config = dict(
    color_jitter=0.1,
    norm='groupnorm',
    lr=0.0018,
    steps=6400,
    weight_decay=0.2,
)
Rows from block 3 of a small image denoising model, named by matrix and row number. Rows with one number belong to one channel. Each number is 128 + 24 x the weight over its row's rms, rounded and kept within 0 to 255. All counts start at 0. Numbers have three digits each.
After each channel's rows are labels from the 100 images, of 14976, where the channel reaches its highest value: "peak on" is the class under the peak; "colour at peak" is the nearest of a few named colours to the mean colour under the peak. Only what is clearly more common there than usual is listed. The data: dashed paths with two dots that lie on the same path or on different ones. In brackets: how many of the 100, against the usual share in percent.
# convs0: first 3x3 conv (model.enc.1.0.convs.0.weight, 128x128x3x3, each kernel summed), inputs 0-127
# convs1: second 3x3 conv (model.enc.1.0.convs.1.weight, 128x128x3x3, transposed, each kernel summed), outputs 0-127

convs0.101:099142100116107104126122131141105056161123134143106146126108125111116136104100137106106063112145136106110114102116099126131148154117111144095133081109089105110132107132072111120167128127140071165172112087126131147180089147124174149123093141118129136135120111097093077149142082138105144140123113134134136138143132104157135081124162091160098119126156122102142112127137124130127117153131
convs1.101:097115117130137141128110109131116130079112130114143132156121128154121114128144106116142130123118125155111072129147164160112104113104121103151124110145149120136095138107171134109096140091122166125160135112160100087123115102112137101134140100085134064118133165107139212139137152096154095093128104106116112155150116144130107177146070075108138139142123136120101158110152105101111149102151
peak on: short path (25 vs 3.2)
colour at peak: grey (63 vs 12.6)

convs0.16:153169096106134156125129127099121081097102126123120132162095141156137129117105137140127070166099090156099114142130141090137129110147136110166081141133084154124158117076110131133130128169130092112153158144112117152109141116122089135146158126127113135116146095110113063116127157130152153095113092083090109115134127111137125151095142096131134121148157146125163134144128066106161102119129
convs1.16:133137130108164100087144084126127141139115107135129119112147190131114120158133135109137070125128111117099137130106126113098129116108150138101130149075134106121134108110153133108065081149121118136148113120145110127122140094154109094129090116134130135091138094088157130141065135104051111154116097126148118169115120113080124074140118144141107126076133138124149110134110161126108150136123
peak on: short path (54 vs 3.2); long path (27 vs 2.9)
colour at peak: grey (95 vs 12.6)

convs0.10:142078155094128144139153102143106078097124132121131138146180128125150142099116114101097095073114132082128101115143094161125099121096106111101092134128103140106096107114114109103123156093130105134133128099104122073096097138133110148147146104118104168131120100121134068117147140106115125133094128128159150062132136145143126096110141141135110111134121087135183136153151126155147152156143
convs1.10:146096089159121094109165161120099169154167125125131079109115137121079138153159134106166166148104146150117149193115105136149117116128142103170115168126120105153143103114118147137131152093114101142110137108157123161148091154153151108133155163154138153118131145109128137132107113166088114135122103103088116112136169101089098153152150112151158146127105134090142151132127109117090096130129
peak on: long path (29 vs 2.9)
colour at peak: grey (76 vs 12.6)

convs0.69:164130115158119094151122125145096125106139127107099111125125118111072133088152149129154094121145140105123111108125103103114145158154128152165128110125116133129131099107112128145137148190138091099181105093123125087134128138149136140138113124112124150134070147101128104130153131105086102098087115133119114093126121100120184091137167149141150107091105086112114130113132064161113162145161
convs1.69:161128150098134146129128155102101118097163123165138130116137107140130084108150097091079136103122116129139124138139114134088110074122152093118111134139143140123113130143112115117075117085125130082141173151155160165110104143092142106106128103152125108121155114121125126155100153100134128131121144126180118131153146119108059172182114097141133105108125143175142130120114126134137132138199
peak on: short path (56 vs 3.2); long path (31 vs 2.9)
colour at peak: grey (97 vs 12.6)

convs0.54:133135124142149110092140151096134105103072119166124105127142064135076112112143100133116140118072127129157116124100138098131104149078115117109158131129104084100093115131124157137126148126118133127154152130082110108132118104147141128104144129142144147106092096105101093139153150104115128053138074121119165159135094079100138145118113141143097093175116129114140112136114130116137149138138
convs1.54:125111123062111136146109124153103117154168113134089110133092128109154135146135133116116128126135144127091102121101108131136171120125153133150147142120129106160133124163134118114102157101146110143132112124168137130091085115143111212091120112176125115136135104168122108146113144181115115155146128136168106115096128171106132111127108157127097131096152061145135084113133102157132142166157
peak on: dot (27 vs 1)
colour at peak: grey (64 vs 12.6)

convs0.84:098126118122095135124113108090100104123108155136145111129083126115117130116166098118116107122083133135079132130135130153151177171120149161126110123136146063094155136134127122110113171126122099129127155108110122140136068144153139115095146143183124120125108119141086102157136141149085119086115112144137173135124123066096141082112130146118118080135134106152114097151163097133129119142101
convs1.84:144130118161163129131132145092134136113138118137132129140134132160117100141128127173073098120118105133152126123138100126093115099151110109115153086114128123150128128085138139150131043127141121106135101149124100131126144103096094105090093092032120142088115184137141124138142148110164140129143113121107110158144120147165102141140102087107150131098121129087142141080126127147126141116136
peak on: long path (26 vs 2.9)
colour at peak: grey (86 vs 12.6)

convs0.122:172097145125122140130095130168127120149147154138092123175099141133143107119151115118139113124149169107144160119134139141160124098097128078142118123119122159128110115113177112119098115062143127112124132130142139107156143121108134131116084105096100140151114140153151140093170109122108048159125146124142103081136157141126096105128117136152127167055117114141136118096119088133116106143098
convs1.122:133127141122129121145108131082115132140090103110131155085114112151112148101125137106106106079119110117111129149160093104104143139144117152134100116123121118113124149143107124108175143145133115120117144148093166126164121116099063163115151130146099107144119126098135149119105129122127145086148096118099176118133101107106157144073129115130032071148078135139098127118139129124127092104126
peak on: short path (36 vs 3.2)
colour at peak: grey (83 vs 12.6)

convs0.118:116140117144114143146103139112116127138101106145096152098117122139122140128160146101153110127103103156102127136096132125127128125173143152139114158065121141103143110166085104099116092150143092147131076135115119125083092101094073175096117121137138169109115149137135119086094135097126083106128105175156135129137122110147136127135118135161093137056107109154116119092132129133144121171114
convs1.118:137126122115140138140121127134132133101149099116169115144126075109132146095138175131119101152152146133088133129109109131145087158100114049114182124121157137157113125094139143189153143132119094089172133110124148120173162130114133151149102127149114096152157111129125118135131112081152157097135129065106118148119115182143101120116155119080126137155143139105142128129136146123113154116161
peak on: short path (48 vs 3.2)
colour at peak: grey (91 vs 12.6)

convs0.15:123108107103113139127134151112115118125100179114067115104134104080152149052110140140128134141085122131124140129084128131132154107105140142085089146129109139104118113144090110137088093140114130144143117129106163117122119145125123153139102135157140115143123144135144143130097117154077077098142080150143092087145106131082117098090128094166139110063135125135135119142110109121133110125158
convs1.15:080127155107113129146145106138151109123152106139157154133122202165077130155136109159142099119104112133096131150127109151132100107140144105116134082108130182135100157106172158145134095132150096132117089107122090122148123146126130094122151094109155158144102175110140153137163145120170126143141130124111140154160157121155115167127076120110136133140103133095127162140123126167099094137103
peak on: dot (29 vs 1)
colour at peak: grey (57 vs 12.6)

convs0.93:173126121120121147085152132109102113141115130141082143129140121113120122113121152111077126088121114124159127107142117139122098105113123109069144150112077086066131148092123102161131107106134119118126120099131135093111092142121172168130093133161137129103136132106130103132136121134139090068109118127131150136137128087127103126132136108157098112047148137079141121092128179136126139133151
convs1.93:145141137104134115145132152130076148116199130112093128157115121151119145137201085123135122146150137154134110177106129172136097090170147128178128147112136129152141091093123152079152184133124136111133154096150112134132095171134111111132124104127131102146159128150135126170145146122129090132152122126132096096176130148096147148125171133138150151125154111122143139125143095135142122161127
peak on: long path (43 vs 2.9); dot (27 vs 1)
colour at peak: grey (91 vs 12.6)

convs0.91:147126148140164099124146109112116121095136108087135156121106093133102161124133131119123093115127114115110118116106119106157116127155139143092100097141087105127127110141068118128164151154165064146139119111120111134111099099118128127150142112158144138151123150108063090169143135113132154131096110125079128160134133137152129144123129050141147128128121135083114119138139062157089106157121
convs1.91:112121087142079114130113111121111114170118132168113138119106173067120142109162127116145133104131149132109096172141108142101141155104152127139123137128145093096143153164156129190095109113097165151111102123153130097143109116106119138078129070106120078107133134116117163149110123095143107082137124140168097157134137121122132090137125148167106124154126105147091155113102122114150122099122
peak on: short path (26 vs 3.2)
colour at peak: grey (54 vs 12.6)

convs0.87:149117134123112095111114129147105155150126142098107125103137137126134147109122140092148150128174128093152104102069101105093134119123084119128104106150139136191108116130114081073142092102112149125145105114107149137146124125104095148165078115078096085161135130089147126120119106121121110130096162144143090103116123152100108128123174114104118158102087125162151128105133091121130146155148
convs1.87:093130123130117155140151092134098110100139135126119147129150167126132115117112089106095128122093108087133131146142064131142091100152096112082130089109110126106122153067133155101134075114132112106116089112097142103109101113098134098130118119103109157095096128127140115089113131121154118138121115110113137081145131086118114108145069109145119136093088144108128113118113146147091097128074
peak on: short path (34 vs 3.2); long path (25 vs 2.9)
colour at peak: grey (75 vs 12.6)

convs0.4:137087112121134155125123159132141123130126143106154148099099148143067126069132112152140122137077105131144139110150139106157130109108169096136129111158135141117122144120131137137125144103164133071134146157119113111122078098123095115105124074127140101093138107146135139140142152104109099122136077081147142114132101105098123137080121111107063124109140138150167123140168068133155124118108
convs1.4:121168176156116092140124114169102144143114102122119129101139122126124170138133147145141129096150138147128146156119123129129110142138107153117136089102143164113132141146161131155114111161104090166094105095139146165104177137085119150136094172093137160177079149088098136126159110126148164162141156141158124142144135125157143182124132141127141152108138129112124150110113141140104063141166
peak on: short path (56 vs 3.2)
colour at peak: grey (96 vs 12.6)

convs0.47:101102115133153152106144066139138108124100095098124148118139136116143146092113087101170079119100110144090117110119149114111144114095118095102069098097151151139137102113075157111112102113126141100139087121134111134135134120127087112092122149132155099147137117133148113141076120107117082162127142099119153139114120150098097140173114152108122142136091159105127124170119105091124108152154
convs1.47:080125127137129099117130077136126141151078155144136112087117129107096138148155125135113111131135072114077095176134107104104117130148069120117133102111132111070104131097106131123118089123091074127154112116092109120177095089098100123125128094085112121128113101098115117084130119120148135111130106107128100139138071105124121138101097109114126135131111138104089142116128151098127117134131
peak on: short path (50 vs 3.2)
colour at peak: grey (82 vs 12.6)

convs0.50:153095156108136116139096132102118156117094148063138103090125153133136108091136094120124121114136146112141120146153107073080153125088088128115098119109108115140141089117102111092125119091124101154126064108111156160161136151108107095131130108098106094132124112109112111122091118117119099103106179139151096082137103165119113135130152101122165166124123117139126100140129100126134156141165
convs1.50:130107133135127135106142104125111113137153093140099129168141096123082109141148073142126144136103112160161116155085137153152148066174158108149139104140107086110135128144131135156106159077092157124152106100121120137115109171102141113143150160140127161094148097167154145140134125178131075135128125081121124111169114083137128123130119125116128138129142127079144106145129077139120107112140
peak on: long path (57 vs 2.9); short path (35 vs 3.2)
colour at peak: grey (99 vs 12.6)

convs0.115:126092158115140121099121151114145113134126141134098142137108137141154107142144110132131075092150127102100104105104127091111089074104123078082122136111100111130089113095135091138147154109144092070109134137100106118171107126101142115129112085139077134132124078138119116127133124117129122125119124064136166106157112125111120122132160121175090116140140148154162106111142176119130096094126
convs1.115:115114135139158125126118107127123095126111125095127098163148100156111110150128117136136110134146139112086163147175133138134113116084079128124133127125156109165097153103144142142149146088130125097126109116106129123128082135125144132131145121129164115124132168110117134158122162183149102116096088089059079125119093076119122154120117122102144090106113123088111092093143101099112179130095
peak on: long path (51 vs 2.9); short path (48 vs 3.2)
colour at peak: grey (100 vs 12.6)

convs0.25:125120139108151144094081123136126108144141149134103170090055085167157125141129114124119017109138124113041132112136144118153140118120149126114130110097087119151136132120147071141142148127156091110151152141138126121127126109144127143120126131129126114142119123122136130112095123094137130143160143122150144093148131122091138142124159131132058137125098136131147091121149134133125130130127
convs1.25:101121110118155103114123102121125111146091177135144117090103166115054127122131123134134088099130106120081114153123122133122143129140118135127122119137150145112126128127161065128109118130143157110149115123096120127132138090128124122130092113132161146108125106128143145155160120144112141116091105126120152141139129152126133114134123146171112117124123110134115136119083000116132174117148
peak on: short path (27 vs 3.2)
colour at peak: grey (85 vs 12.6)

convs0.38:127118125146126116081106089103112089116130162121112131124117131133115093156088157065100133127149078137109114127115172142121093106102112123118122145112111104142137129160141110123143107085139125156138112097106141141142105110086139148121157104115151084104106141138145089111139097135122098129161106181162131130139144168150068092108129065131108136099144080141120149114121120143160101133107
convs1.38:137122144105151117166120166125120133143126099118102148097127160125169117138163123110155126098122164099138129184101046084114111133143113091150133109150133149129102122082121114112154161128111153100123136142134165135122136114154092098132115117146086159173121109082096146149119080122104120107119137075097126127120108131122147141088113143107131145132105139080102130163093131147108144146158
peak on: short path (73 vs 3.2)
colour at peak: grey (97 vs 12.6)

convs0.39:138079080096072156085141116121075110134116127151103116148124131140141141124119146080086092112117095142123112134107107147115141123076112116117109146095148129087130155149144115125120118093132123168131125113085172149104085125142148196150143130099110134105099113091164142119105128140101087082136122148153128100145143112110100101075149128128114131095120115131119136122121123121138092139129
convs1.39:134143141125116101147127109125121127119126146108117126136135128138152096124142149115148123118136102109122117142120082113136143126135155119150141105141115130093149086100145143108121135138147127081154174129179122165163218121148115105176122102087132117161118112113154158177079096112116122132125130082103115118133124170101144166115116130101110080128083110092080116159089159129111147107129
peak on: long path (33 vs 2.9); short path (33 vs 3.2)
colour at peak: grey (97 vs 12.6)

convs0.58:130144117117158091127150134100126145149111123117099141085088116128138065112108096110133116135138131141114148128115135077133125090129119090090111130135150121120098084085074112119127131135160112074123088137096131148132118124140108094124117071134146100160109093085104108121073118099144141121121173102148130112109111121086133130124136103144124131112086120119154091070117137112151137092122
convs1.58:105102143143138134107140123109113100122128143104119111136128150136096126129158096135106134139087114124118119153138131143118087101127112116129114097103149107151060167081163153120111127097112105118153111106113108112129084132075146096145133131102111130072122173118106151140156162162134075122102072093094094128178112121132091137127080112103125123081134148087111140151139131132107133143124
peak on: long path (49 vs 2.9); short path (29 vs 3.2)
colour at peak: grey (96 vs 12.6)

convs0.82:142118111108123115139111121063118107142082150093114139093110111157166126142110112146112066117123105122096156106156134072119116113112146085119129127152108090119118108114122097134122125118116124106141087143147151125143163135142109109127122079130098114096136161106098122150108131103154148100143168103158135109149057149101111120114141070158154123113153139160142148095152105116144127104162
convs1.82:100133168136129093127119110136128099095154133111122119146137178141121133148112120112105118129113139128133092157091175133121099091152150121109120149148141124122136110102109131114082124133133118146106141114121068159098131102067108093153149115093131169098139102136143135110162154095096091161097097168166081124121158127091121109131118153126126099132119134120101092059146097159139129112121
peak on: long path (38 vs 2.9)
colour at peak: grey (78 vs 12.6)

convs0.112:112140064130129124117169124123138132123148174123124117087101132128112123117091069100111101119159129143108109150141130096134143100132115118082121109104103124143127077102057117086101139128081093108130110146117100149114127117120113071104125079085136103143109121120137087130150121082119126118122122151112124101152160121139138111164156127162104134095115174103133113127138099123133133111088
convs1.112:092119129134124120124124134144084103165156092131118100140139083131091150138188092117126129171141136143084144192088134158117120087130142129139131134143139099129161104130116138157070126089091111105140146107151138118126105150099151076137144104147138141090144089144108146158113117138124107124111098101133091134135076120096104111101162113115148123096132114110131099146092135117109122157160
peak on: long path (51 vs 2.9); short path (44 vs 3.2)
colour at peak: grey (96 vs 12.6)

convs0.34:154140134093129141111108130113106135123112131158090147140109125115106093123106143109116138099169099112149130119133127118114089109128134116139145146158093098086100129124099105162128125143168130081163143140097097057098091117113143138130120106120113158163083103088109120098144148137135128068105087127154161146137127076138133112111176126154116097091137141106157111096168148139162132127143
convs1.34:131105137122120128106138119093086083163119117087128147146093109138110145148126101117106130137098134097160113137114161140108115114110103139119125120110139100131117110134118142101118157099138110096142142071091090140125090120092091093105122074162142073143153131126122070093111141157110122096166150152143129104132094096136147183090080112113118119102085145129116121115126101104129107121117
peak on: long path (53 vs 2.9); short path (34 vs 3.2)
colour at peak: grey (98 vs 12.6)

convs0.70:118113123062173124139130154128142159123116107150114146157122086111128110089122106116106078096143118109068116103116125135124105108173129126138100129131114129104117099105111072116108128142111089080110140170087090088099117097066149120132147095130131133143100096105102101114138135108126135126122126119140138123111106113148148087122168119166123122134131153127182093108145139130092112108122
convs1.70:142101106140168111114158118085083126142182134114089120143145109133112090178204094129098119128137106112094131199127152133100110075114149086114122123143119065139116106107112120117111106092118103114137124106120114142146131126130100108109140101135104144095143115149124112110140117133121087124082106094159099093154101133112096146123126102137139128105127124106156118104124103125101118145124
peak on: short path (37 vs 3.2)
colour at peak: grey (100 vs 12.6)

convs0.75:126096108125095139119145128111100144115120116137114107149073140128108081107157112108122138135066117097105127106147118117125113103128130131107074091125182147097100110110118128122099135093110110093081133095132143148150126158127104092107143121131108117109112131081122158121124103120092097111119098081138152080136127102125111119117109121086141112093107119130135134115124073115128054097101
convs1.75:133093119140160088121118104126101102154051174152130138076105180089158124142131127117133143114079095113118102168168096090112133096134113106125115121136099140084104160120130145141109128114133157113150101119125119138167140120133098146132119080102132116132165124100164127118131124133084101099142117113109114122139094143108126108079114120134120116119121111117103133141083154074112137099105
peak on: short path (25 vs 3.2)
colour at peak: grey (65 vs 12.6)

convs0.32:169120172140140117133123098117131111127135168134074129096113120162110119154118138090126082099175131126103122158101148120131137086119108143097136119083135099142125116099138086087121116133135063117140127122135105186106116102118105128115078097159141137148135105103100086100094100117145098128118150146124119097167136120098122130148182121148092128081118135115100118102138147143111152141146
convs1.32:148147108109069170177130138108148141109086085099128131122119104113102133148100142101159116126102086098100168126143151111128138114140130130159146059159131121144107130122142092133124150125154145129052104131127115100114146116147122155149154130143117109122147114155140112099117140121156165122148160125125157132083088089144167117090073132125170137154155112144106107118097128132132113114131
peak on: short path (39 vs 3.2)
colour at peak: grey (79 vs 12.6)

convs0.30:128087129117152141119122121080155134162079153115088137102146131148118148118129090152123129088126122123145150135121163114085140117069147093071103135102112113100121101126115079104090089067114140137151100140156127156112149090108106125129106142115099138123137093116132109135082110133122106110149119121142142127146126111110083157109118106164136141103080158131149106129097128080146109155118
convs1.30:130160137105108169121111069116143140132123099122123159118093130140115144116185129125120129135107151128086069156121103178170128140154118137159133092121148160122113145118160154102172119143118144125139101129118135095168130121151078124127154133162127130187079148144128126124152142148138109107097148108100131157115111119158150143118137183098108149105107095115107136134134098130136076161154
peak on: long path (33 vs 2.9); short path (29 vs 3.2)
colour at peak: grey (82 vs 12.6)

convs0.71:097064136125117125151111137154116102150124129108096154154094132123157127120123137132123056127126148112071150147163127117158128116085110103134096118136137150116087131152139094122117142079153142127108133126159173129119147143162135145128102133106105126122115133144138133131136128127103070136134116126162111065148140133135094119110119144142137127056150171160160155116155070148152136145135
convs1.71:157154100124133121128127092134108134143078097137145128085095148098097167124119131113103128105137111125105109150117098139120179110144131144126135118125139141088175140137150133097151132121128104137110130101059133110161129109097079147134128126174141113138138129122182165132112110150144148131125130112102151142103133131119153114095163139116049088129105102121082117145081124116092084110123
peak on: short path (48 vs 3.2)
colour at peak: grey (90 vs 12.6)

convs0.76:199139127105121143109121122126120124096130127093088107150132123131124113111119122130111081152142116145111102159110117115126151117142127163134119078071148098137171136123132121103070093161144109123143112131097136138126138114118080128101121081108140093152087131123113058134104087131120092077098150141127115142144145125102129129090151118119139135101131115067122108135100112167157126105141
convs1.76:136144142165125078116113097145100136166129135153101143065163129091132123154132138104122117135102139132124139151102109088099089088151126080100123141140120137131107137078089122174152127143111118136116119082118138118147145138149155106161139158147097159104117095122156138136054133124150115147121159101122098133125087153129109146145106144153171154103125162158107124095100139119100146140147
peak on: long path (34 vs 2.9)
colour at peak: grey (93 vs 12.6)

convs0.68:073092094151135149102127149140134090138116133099141151126110154129171100121134156128114127123144120110097144117108085110126075110099114113128091112141068112157092128163099121135166122120109123108161128118157166122168121154135162143154135122139088085147078138168103125118145121134118098132140146128111142086164115150155118121085133104148161169128182123138146161142138120145146131171137
convs1.68:136135140100162129145145150168121140104158079158144139164119121156087121144130086104130120142138131129148107185136141141141143090149126106156125105135142121121152128098162125100126078110121153120132118078098082166119102127124106113082120112142138170119165125120137123135122090159112108147098134097086112104127107090125097112134127101109154134122079146069135104149123088106083160137144
peak on: long path (51 vs 2.9); short path (41 vs 3.2)
colour at peak: grey (99 vs 12.6)

convs0.72:132115137130149139135168141090113166134063172134107109145116149113140143125172085107095132121123102141130100168109120149112150133119109146067101104143156094120123106123108100116090146117120123170148079119100116145148094130132140110125137130109118133121097134123102086168113085126101123123138140155110108139168094141124133123105146122147103149116130188095148132165111190101119119173123
convs1.72:146113116096113121102109114138155135151159112112125117152186134109120122126154131184129093097140138117101125145116092134160127162139100114153116129110129134132125150152118157118141064170113131099132102168156132093135160131163155103122072160131134100128109104118133120140129131086141148113112112113072109130103110118111121090147165173126131185068096108117103095100107118092114134138126
peak on: short path (25 vs 3.2)
colour at peak: grey (71 vs 12.6)

convs0.66:137127128139123139116128128115125142082116123105104144117097124126105154154146128162155119092143144131126126116123122073110140098155124141085122086137135100170107110092130098097110111123160136099146111119095148143124095087102051164075113079080122080112147148150139086133129129110101107121109128132119130133150127172109141120098094144100122151106153154137121132123136079144184124129149
convs1.66:131118128118113103124106120139149131153154077098164102125115088132129143101144108058138131157141073124157083145118124175175080094140145126130166153105162109131125129131137146170096123117103107075130102092139129108090114147095144132133149133145104105125109101107149164105098128106144131131115118120132120092113120128123088140113146140114114136118139158112140116188075122135087154102122
peak on: long path (59 vs 2.9); short path (33 vs 3.2)
colour at peak: grey (98 vs 12.6)

convs0.19:099155113128101124147181076145080081114119137139109159133128119133122098109125134101138072124104135103090104091130083105127115105163099146103090095133169121138114116090102124110125110163117100085131127089141133118130113165136121119144141101139153145149103140138119131102125084101111126136068156121121151103155101128128143107163171127117132154119134124132164146143118054125139133147141
convs1.19:119065141135142129132138123079140147082117122128130124141134126162083138146119107144140136128086111113079132152135110070106112096119120080123107113126115131116084108106109168149092091094104125112143140132122104141164121121124094120135105152116114152094152128113130081105135127130109119125126078094103098121154117093109097128120066099146144120095084166087133140162150132103104124135102
peak on: short path (35 vs 3.2)
colour at peak: grey (84 vs 12.6)

convs0.110:154127112108107134111078090142072138139117142121123109164138118126133106129106100108138082112141125084111092124148090117110130116080104125115102045108154124162143117105119111129105123129127115126116115103108139120164109136112091120119118107100094060148134155133116107106102056123157111134116143093128137099111111141122097125133158103092138154136088139116109117142100156118126158169125
convs1.110:151130120133136110095129142128135082111138107113121132130106116137125086120148128138138127114093149120141116149123131102127103106152114094148149148115123154141129149041130138121109072142091089082142150089132123159148129095116112071142139142107128162109131126108119142084129142112140094142104089093130077110137150085132132129124090136141138141108144107084095148103094088125080077147147
peak on: long path (33 vs 2.9)
colour at peak: grey (90 vs 12.6)

convs0.35:138071147141159107105119135133101134125118140090125112151133094138116126123138115121125068118185117108121106112116151101132108087071117086127122126136125118160127127104130122134129098103120096091148121155136112146165127101106122098112086108140105114170129136156102108114116134115124069112096119097128142142168137127103084151161200113148117121087113169148170106102137129120112147166138
convs1.35:120136118101084152142127128109144102145111086123117160108133102165078151136131121146131113130103130143098142164089117135119149134144119130138108084130105131153091123134118110085140085131129066136085123131096118124119105128146084158143145192154148138118119123135156154120161102108147124118156126157135142140129107090147142139104063140111145140146144062124080108106115109174120094117106
peak on: short path (40 vs 3.2); long path (26 vs 2.9)
colour at peak: grey (97 vs 12.6)

convs0.22:158098109117111147092147160118098117118111107128147124147086153142079133120089162138106132078142107118165111139101172092099125132121101089108101127131146109096099169090115097111146172127144140087182155100086111124137085132138140168098125107116105131117106118108133139116116148120131111079065129108127134120162128143151156110109137137131109102117164157117147148144143162158149148119130
convs1.22:122129100119164069141142100127101165121142121136130098112122137107156112114135109098095127125094116076109152139160092104143099120129133106119164151109094097110139096076121144157117113127090157107145105108135139141135135122169118111109103071144101115134153132117123069088071111114123136150125147123146111145116092154118099115159112116150154130094110116113141118103087133119122192124088
peak on: short path (52 vs 3.2); long path (38 vs 2.9)
colour at peak: grey (95 vs 12.6)

convs0.124:156113151153111168135131129122120084117109107124143082157108107151124096129140116139096135139101126127108149144152112128130118076114154130114147174147115104141066136154154107148124152112146142123105175144104129127100068184130120133123164090164139128151111133133156128101145140124130097097110140124172130099141118111150132138086117109161110106163138083164151148131159085131180115096102
convs1.124:101125134150127080138114090146130156141116162140129100132119098087121121133137116105147113150115094113111093162143107128156119125148078140160128113073152136101140118082121126093126148123118076087154101105092112111173170098090147126153100130121119123097104112153119124115109083094126138156097128096118122116128116167109122173165125143129121174091105126108094109124080134124095147151112
peak on: short path (52 vs 3.2)
colour at peak: grey (92 vs 12.6)

convs0.60:151133155103130143111089150119110161119108169093112074118122113161146137106137075109109144141150145116143119147114135128122167135074094117122118125166121076197163115111162108113109091118139144150171099138102122149115138111134105096131116120129116128147103152125128095152123107101118114117128191158120135108126144147088117132140132140146141152130094106134142092138104117120097182151184
convs1.60:132151143152129137111133064144129102155180078119098143112153122104086117140146119158138133132105130166154118173090091141112126111154139115130146106104135124110122148081128139128135087131073117109132101111138130101126128144134176099132160157114106147106126113149150172142125135160147117127127145075094079115156064109096157123133116138089126157113121131077115121121162129134125104128104
peak on: long path (38 vs 2.9); short path (26 vs 3.2)
colour at peak: grey (83 vs 12.6)

convs0.51:123118111088144116148094115077147153115080114117096135135142108124115095096145087142115130130143153153083129128107184108113149093121134156129087143123180110087086104128103152104093139103094120104130077154119111132087128158119105113104139117105134169123122127128107105106089141091107118104116132109115128107120090083103151121129163154156116094115104162138158114171112153121117118136131
convs1.51:068086130166118149140141151098149113145110126131163128070114161089134142181161158139125101116102104139077159161141097100129129131123116088144130116151102094135145109131128133142167135128132109135118101158124115107191130069147108160128134096110099084133100121156121119130125107165121124092118122094132145116115089138117118126095097116105112086138115080120098111115126120143144112109116
peak on: long path (34 vs 2.9)
colour at peak: grey (60 vs 12.6)

convs0.125:151152122080134124106097088120096119129131102124076123137110108147179132127113106113090071120171108160053089136096119134150124120092086143117118127095126145120159109122100102100144126124137104153149145113083126119137126132085123127137123121132164093174119118111137090122101089112141152117128119168147135134096150113121116089133173094136129127097101132085139104157141121130142120120095
convs1.125:134076107114169123117134123104078081118140116065076104140117136143083124140131107137127100133134141095102141169136117094095106112105092119110140131121155134158093146090106154151113112090117094082127118095127134157104110118099114095111131142149113124135133109119089154136133141124132067138143103108078085126133120113115110143109107090107113112119123114132132136174081137092132137154149
peak on: long path (44 vs 2.9); short path (42 vs 3.2)
colour at peak: grey (100 vs 12.6)

convs0.114:151163118143156158110096111126151104108119142136096112111108156141133092141126097136116106107114108168128148112127135137112123057119154075107107136111128152150142094130102123174092134094124134105144155137122083113147134074093115060122119114102107108093090097108153146098150130131158132139166120097102121116155121140114084160117092146146115123129113137116139111118116105078158105095111
convs1.114:099118124095112119132153102127109158168111064094145157114139116105133167093145165117122154125141130141100119148111141135124140176147112145119129112094149142114127156132122119125178147139116136152137081098120126148139095119130104179161143142152154125182119057108105115112112141185103135136144133131140165176121097131121171119078156114104092126155115109105116152133164140145121120118144
peak on: short path (48 vs 3.2); long path (29 vs 2.9)
colour at peak: grey (91 vs 12.6)